config.yaml
model: "image classifier"
dataset: "pen-drawn characters of a made-up script with 800 signs"
train_examples: 98750
image_size: 32
crop_scale_min: 0.8
horizontal_flip: false
color_jitter: 0.1
cutout: 0.25
targets: ["sign"]
num_classes: 800
arch: "preact_resnet"
norm: "batchnorm"
activation: "relu"
depths: [2, 4, 4]
kernel_size: 3
stem: "deep"
avg_pool_shortcut: false
dropout: 0.05
widths: [80, 112, 176]
loss: "cross_entropy"
init: "kaiming_normal"
residual_init: "none"
optimizer: "ademamix"
lr: 0.001
beta1: 0.85
beta2: 0.98
eps: 1e-08
beta3: 0.9995
alpha: 4
gradient_centralization: true
gradient_noise: 0.1
steps: 13600
batch_size: 256
epochs: 35.3
lr_schedule: "cosine"
final_lr_fraction: 0
warmup_steps: 1360
weight_decay: 0.5
Rows from block 2 of a small image classifier, named by matrix and row number. Rows with one number belong to one channel. Each number is 50 + 12 x the weight over its row's rms, rounded and kept within 0 to 99. All counts start at 0. After the name is the row's rms in percent of the matrix's.
After each channel's rows are labels from the 100 images, of 14848, where the channel reaches its highest value: "strongest on" is what is common among them; "place" is the part of the image that holds the peak. Only what is clearly more common there than usual is listed. The data: pen-drawn characters of a made-up script with 800 signs.
# convs0: first 3x3 conv, stride 2 (model.blocks.2.convs.0.weight, 112x80x3x3, each kernel summed), inputs 0-79
# convs1: second 3x3 conv (model.blocks.2.convs.1.weight, 112x112x3x3, transposed, each kernel summed), outputs 0-111

convs0.109 095:68 39 49 41 45 51 39 36 42 66 56 39 52 32 34 36 58 56 55 62 29 53 35 57 49 54 54 63 44 35 44 59 69 47 60 68 46 36 25 42 44 58 27 65 77 56 44 58 55 37 66 57 39 38 20 61 45 56 42 69 46 46 39 44 54 52 68 43 60 65 34 48 29 35 41 38 43 60 45 49
convs1.109 095:53 46 41 38 53 50 60 24 60 63 61 53 53 41 43 53 60 55 54 32 86 32 44 62 56 30 38 38 57 42 43 18 53 45 43 45 54 52 43 27 38 49 53 55 60 61 50 47 40 54 45 31 55 24 52 49 63 53 58 37 39 34 58 31 52 42 61 45 49 44 56 57 50 48 25 66 41 57 09 45 65 60 44 74 53 44 57 39 40 65 56 45 43 53 67 60 51 33 58 32 55 42 63 29 39 50 38 55 42 48 53 48
strongest on: dark on light
place: middle right

convs0.104 080:63 39 53 66 41 45 59 52 78 52 55 54 54 36 39 60 30 58 47 40 50 46 45 39 64 62 44 56 80 59 39 64 57 55 49 44 49 41 36 66 36 22 35 39 33 51 59 53 48 68 50 39 50 81 45 59 74 54 43 50 38 58 56 16 37 45 46 65 44 34 52 54 50 47 52 48 42 56 50 64
convs1.104 099:40 45 56 49 65 67 59 74 52 40 49 54 49 22 61 46 56 41 75 59 13 50 59 45 51 56 59 65 57 36 67 62 55 64 46 59 55 56 49 56 60 63 62 50 48 57 45 51 32 52 54 74 53 67 45 64 56 51 67 62 57 49 70 62 69 35 61 32 44 56 39 55 58 60 66 56 45 19 55 60 55 33 56 19 59 38 32 42 61 48 42 51 55 57 65 58 56 44 61 64 71 50 58 58 27 50 48 45 50 53 49 38
strongest on: thick pen
place: top right

convs0.65 069:48 54 44 71 31 39 37 51 46 58 37 41 56 61 53 69 66 49 33 38 60 43 38 27 41 55 50 58 58 43 43 52 54 42 49 50 64 40 55 31 41 44 56 56 39 23 45 37 58 25 78 38 32 78 70 33 55 48 41 53 70 54 53 50 65 52 49 52 35 42 37 58 47 52 21 55 47 57 49 51
convs1.65 110:35 62 56 56 58 32 63 53 36 47 64 58 68 31 23 35 54 63 40 72 38 52 47 26 47 60 53 62 55 33 59 51 43 55 46 60 44 62 59 51 59 58 73 27 36 72 53 34 68 46 42 47 43 47 58 62 47 56 61 43 75 60 58 72 48 57 47 47 60 42 63 45 45 64 73 46 45 32 51 45 70 58 47 63 60 55 70 75 63 42 53 42 42 66 48 58 49 47 60 63 54 66 59 57 68 61 60 65 74 58 42 49
strongest on: thick pen
place: centre

convs0.84 101:61 37 56 61 50 44 41 38 49 49 57 37 38 61 28 49 38 47 53 45 46 44 28 36 63 40 53 60 35 27 66 46 62 51 42 66 67 59 20 60 69 22 39 49 50 63 51 61 46 43 26 57 56 47 56 54 52 50 55 38 32 57 54 35 40 63 50 29 26 45 65 48 61 48 55 46 49 40 28 69
convs1.84 075:48 66 46 55 46 50 51 53 46 44 42 66 68 38 55 36 50 37 26 38 37 56 50 43 46 17 73 31 50 46 68 59 52 54 41 46 31 52 31 32 43 45 61 61 47 45 77 64 62 59 61 60 48 64 44 51 47 78 52 35 48 49 32 49 30 49 40 52 35 63 52 39 52 45 26 69 55 40 57 42 37 34 44 73 29 63 30 51 52 63 40 45 43 56 33 47 39 35 63 35 62 42 52 49 42 49 48 44 39 36 58 66
strongest on: thick pen
place: bottom centre; bottom right

convs0.29 071:56 74 53 77 50 61 51 60 65 49 66 25 59 34 38 17 50 56 49 36 37 43 47 27 48 46 61 40 75 51 40 50 41 60 60 64 48 50 34 33 58 34 59 56 36 35 47 51 37 57 67 58 39 65 42 55 54 48 51 45 62 39 74 58 51 40 53 48 42 64 35 59 44 62 34 50 57 55 35 43
convs1.29 088:54 48 44 28 55 62 45 46 52 48 50 45 36 28 43 52 47 54 48 57 41 41 37 43 56 62 66 56 33 39 21 44 40 60 54 39 57 61 42 50 55 43 62 27 40 42 61 15 62 38 55 30 56 14 69 46 58 55 48 43 66 55 37 37 50 25 40 61 61 51 56 53 58 48 44 64 52 65 33 54 66 22 35 51 63 33 46 52 52 53 55 47 37 73 44 34 48 49 36 34 53 61 57 59 48 49 51 68 69 59 54 39
strongest on: dark on light
place: middle right

convs0.77 088:62 58 42 40 57 46 59 56 47 44 52 39 86 36 38 23 31 56 61 35 44 80 39 55 51 42 64 53 60 41 45 63 60 62 56 46 43 44 39 38 41 46 41 55 24 48 70 48 30 42 46 41 60 48 41 58 46 63 33 62 32 68 63 58 59 35 44 55 37 53 37 43 41 57 42 28 42 46 50 63
convs1.77 097:56 46 45 56 65 43 35 60 46 36 50 33 50 37 36 39 49 39 61 42 33 53 45 71 55 51 48 73 46 60 35 54 59 48 45 58 64 41 38 56 54 53 47 57 21 61 37 48 37 47 45 74 49 64 27 41 48 46 66 64 68 33 53 32 58 24 61 54 51 48 45 54 69 64 41 51 49 52 46 58 30 11 54 32 60 48 29 28 47 47 50 54 54 59 60 43 40 45 45 51 45 50 36 54 22 43 45 38 37 57 54 24
strongest on: dark on light; thick pen
place: top right; top centre

convs0.51 126:53 48 59 47 53 58 49 49 58 43 48 65 49 55 47 62 63 59 39 63 48 29 48 56 53 58 20 48 58 41 53 17 52 25 57 51 45 54 37 49 32 46 51 48 62 40 49 49 64 46 62 29 60 56 54 56 64 49 66 08 17 50 54 52 37 40 61 61 61 39 54 46 31 46 49 67 50 67 49 47
convs1.51 072:46 44 47 60 44 57 66 35 60 50 39 52 43 53 70 37 38 46 20 52 47 52 48 55 32 49 28 45 68 57 45 60 50 43 61 43 30 47 89 38 54 47 46 33 62 61 41 27 52 56 48 57 58 42 62 45 57 60 25 48 52 44 38 68 53 53 57 51 85 22 65 39 42 56 77 52 48 52 63 39 41 74 61 48 49 51 49 55 34 54 44 57 68 56 53 57 33 63 41 49 56 44 40 51 46 39 47 59 68 38 31 45
strongest on: dark on light
place: middle right

convs0.85 081:47 46 51 65 36 52 55 42 75 51 41 51 70 46 47 34 65 36 27 50 51 51 20 46 48 47 45 37 75 55 62 49 43 57 57 51 46 45 47 60 38 49 36 30 63 55 54 45 48 39 52 40 30 62 61 41 44 31 55 52 49 66 60 25 43 39 22 54 52 43 56 74 30 41 55 54 43 58 77 55
convs1.85 098:54 50 53 50 63 60 49 76 64 44 53 54 52 49 50 39 26 40 59 55 41 45 41 25 57 70 59 56 41 48 31 63 45 51 45 56 75 53 21 51 46 69 53 50 30 52 64 56 57 62 41 71 57 67 43 62 54 62 55 59 63 71 48 73 72 47 53 47 49 42 65 44 55 59 50 25 60 41 66 55 52 45 51 59 44 54 64 55 47 59 60 58 64 49 56 60 50 50 34 79 62 62 69 55 65 61 71 73 74 53 41 43
strongest on: thick pen
place: top centre

convs0.81 128:51 56 46 57 33 62 46 45 66 55 31 57 33 58 42 47 53 47 41 48 58 19 53 49 59 60 67 51 52 47 64 53 49 55 43 46 64 52 39 46 62 40 46 44 44 61 55 56 39 56 39 51 66 44 61 54 50 11 44 56 54 35 58 53 50 58 03 33 44 46 69 56 40 51 58 68 43 39 43 75
convs1.81 082:48 33 46 60 32 55 32 35 38 61 53 53 22 64 68 60 40 42 57 49 30 36 49 45 42 32 36 62 48 58 60 55 44 49 74 35 36 49 59 38 47 43 45 66 46 35 48 68 54 38 45 29 36 81 50 35 26 60 39 46 48 57 46 41 40 76 50 48 47 62 61 35 40 25 39 49 51 57 39 61 29 37 42 43 19 54 50 41 34 64 40 61 56 45 40 57 54 54 51 39 48 38 36 38 53 49 50 39 46 33 58 60
strongest on: dark on light; thick pen
place: middle left

convs0.13 079:53 71 48 52 45 28 43 43 75 46 60 53 40 44 51 61 44 47 45 35 43 41 53 35 68 50 50 41 69 56 40 50 45 74 51 35 42 44 37 39 57 44 61 45 28 31 29 46 30 38 57 53 45 46 44 41 59 56 44 53 59 68 34 41 48 59 47 86 58 50 37 48 53 78 51 40 43 50 41 22
convs1.13 090:30 54 49 64 57 44 39 55 23 72 56 54 44 34 67 73 55 58 41 60 37 46 34 22 42 44 59 50 56 32 49 71 35 40 49 42 62 61 42 45 50 56 59 34 54 57 44 43 61 50 50 55 46 46 34 63 30 53 69 57 54 38 59 53 36 27 37 42 62 51 47 57 50 50 58 57 51 40 44 65 75 28 42 39 53 36 50 45 40 26 53 34 45 54 41 36 65 52 42 58 12 28 71 59 44 46 62 49 61 48 48 45
strongest on: thick pen
place: bottom centre

convs0.18 128:52 56 49 67 44 41 58 42 45 50 17 60 33 76 43 56 60 40 45 48 64 28 47 46 50 58 48 73 47 54 69 36 51 49 48 46 76 76 42 58 49 40 39 35 44 52 61 55 42 63 49 42 64 47 80 53 52 37 54 31 65 45 59 45 35 55 29 31 44 37 65 50 41 48 54 52 31 46 39 55
convs1.18 092:44 55 47 49 49 46 30 41 18 51 46 51 41 50 56 47 26 33 37 58 21 48 31 47 45 36 43 56 48 44 63 44 40 44 61 41 35 35 66 23 52 36 53 51 41 53 51 55 52 43 42 43 33 64 50 28 27 46 39 45 58 56 43 59 22 65 44 51 47 57 46 43 35 47 60 48 46 39 57 42 19 43 48 08 49 47 36 50 40 49 23 64 47 49 60 46 51 40 63 47 34 41 33 48 55 41 66 49 53 41 55 41
strongest on: thick pen
place: centre

convs0.94 140:60 50 57 46 40 49 33 40 37 44 59 66 65 53 43 43 49 60 38 69 45 34 46 64 59 45 30 46 60 29 47 44 40 29 61 41 45 58 43 55 44 45 46 53 73 57 28 51 64 50 59 42 58 53 44 56 57 53 67 37 00 48 49 37 42 47 61 50 67 44 50 44 32 37 55 56 49 72 52 56
convs1.94 078:44 50 38 60 27 65 52 37 69 47 49 59 38 61 68 39 43 44 39 57 72 38 40 68 43 38 33 47 66 51 56 44 61 37 41 28 50 47 65 14 25 49 38 40 68 56 48 54 47 35 32 52 45 30 44 49 54 49 29 38 52 49 42 59 46 56 70 48 51 34 53 39 50 56 53 58 34 43 47 35 43 78 47 75 50 42 44 43 21 54 40 54 62 57 71 55 38 32 52 56 47 46 40 40 44 49 52 50 58 37 33 41
strongest on: dark on light
place: centre

convs0.82 111:60 66 62 45 47 50 45 33 41 64 58 45 36 58 24 44 53 53 48 64 50 54 43 45 44 49 57 50 38 42 57 32 51 51 38 65 61 52 22 39 58 35 43 46 57 57 57 47 64 61 52 63 50 42 60 64 52 43 58 53 55 45 53 59 35 66 54 05 48 42 50 44 40 42 51 44 41 65 04 61
convs1.82 078:48 49 59 39 54 51 35 35 33 38 50 39 47 37 41 40 50 53 38 49 35 43 44 42 37 27 40 56 47 45 49 36 28 53 48 51 40 48 51 24 52 41 38 46 29 47 74 54 50 44 50 34 40 56 45 34 37 40 49 50 54 46 30 23 30 58 33 57 45 44 36 57 41 57 46 37 54 40 38 51 23 36 55 30 60 51 08 55 53 60 47 61 36 49 50 36 49 37 60 33 34 54 31 23 47 39 46 37 37 53 59 64
strongest on: thick pen
place: centre

convs0.87 119:57 41 54 56 61 45 62 40 45 45 27 59 44 79 42 64 60 52 52 51 59 49 39 53 42 53 31 67 49 38 52 38 60 37 52 51 58 74 33 52 39 46 46 53 49 46 56 56 56 56 49 33 56 50 77 49 62 44 75 06 35 49 50 37 27 53 53 50 33 29 59 46 50 52 46 49 36 58 29 46
convs1.87 087:41 63 49 60 34 48 44 39 41 55 31 36 50 63 57 41 29 43 17 54 31 50 35 55 43 49 44 49 55 43 61 57 44 48 47 43 48 44 70 28 57 34 49 37 47 62 47 44 37 42 49 49 38 58 24 26 49 26 49 47 32 48 35 64 25 63 55 43 51 44 39 42 42 32 84 31 44 48 65 42 45 54 55 31 67 54 49 30 44 31 45 53 52 53 48 42 45 49 65 55 36 33 37 61 46 26 53 39 43 37 40 40
strongest on: thick pen
place: centre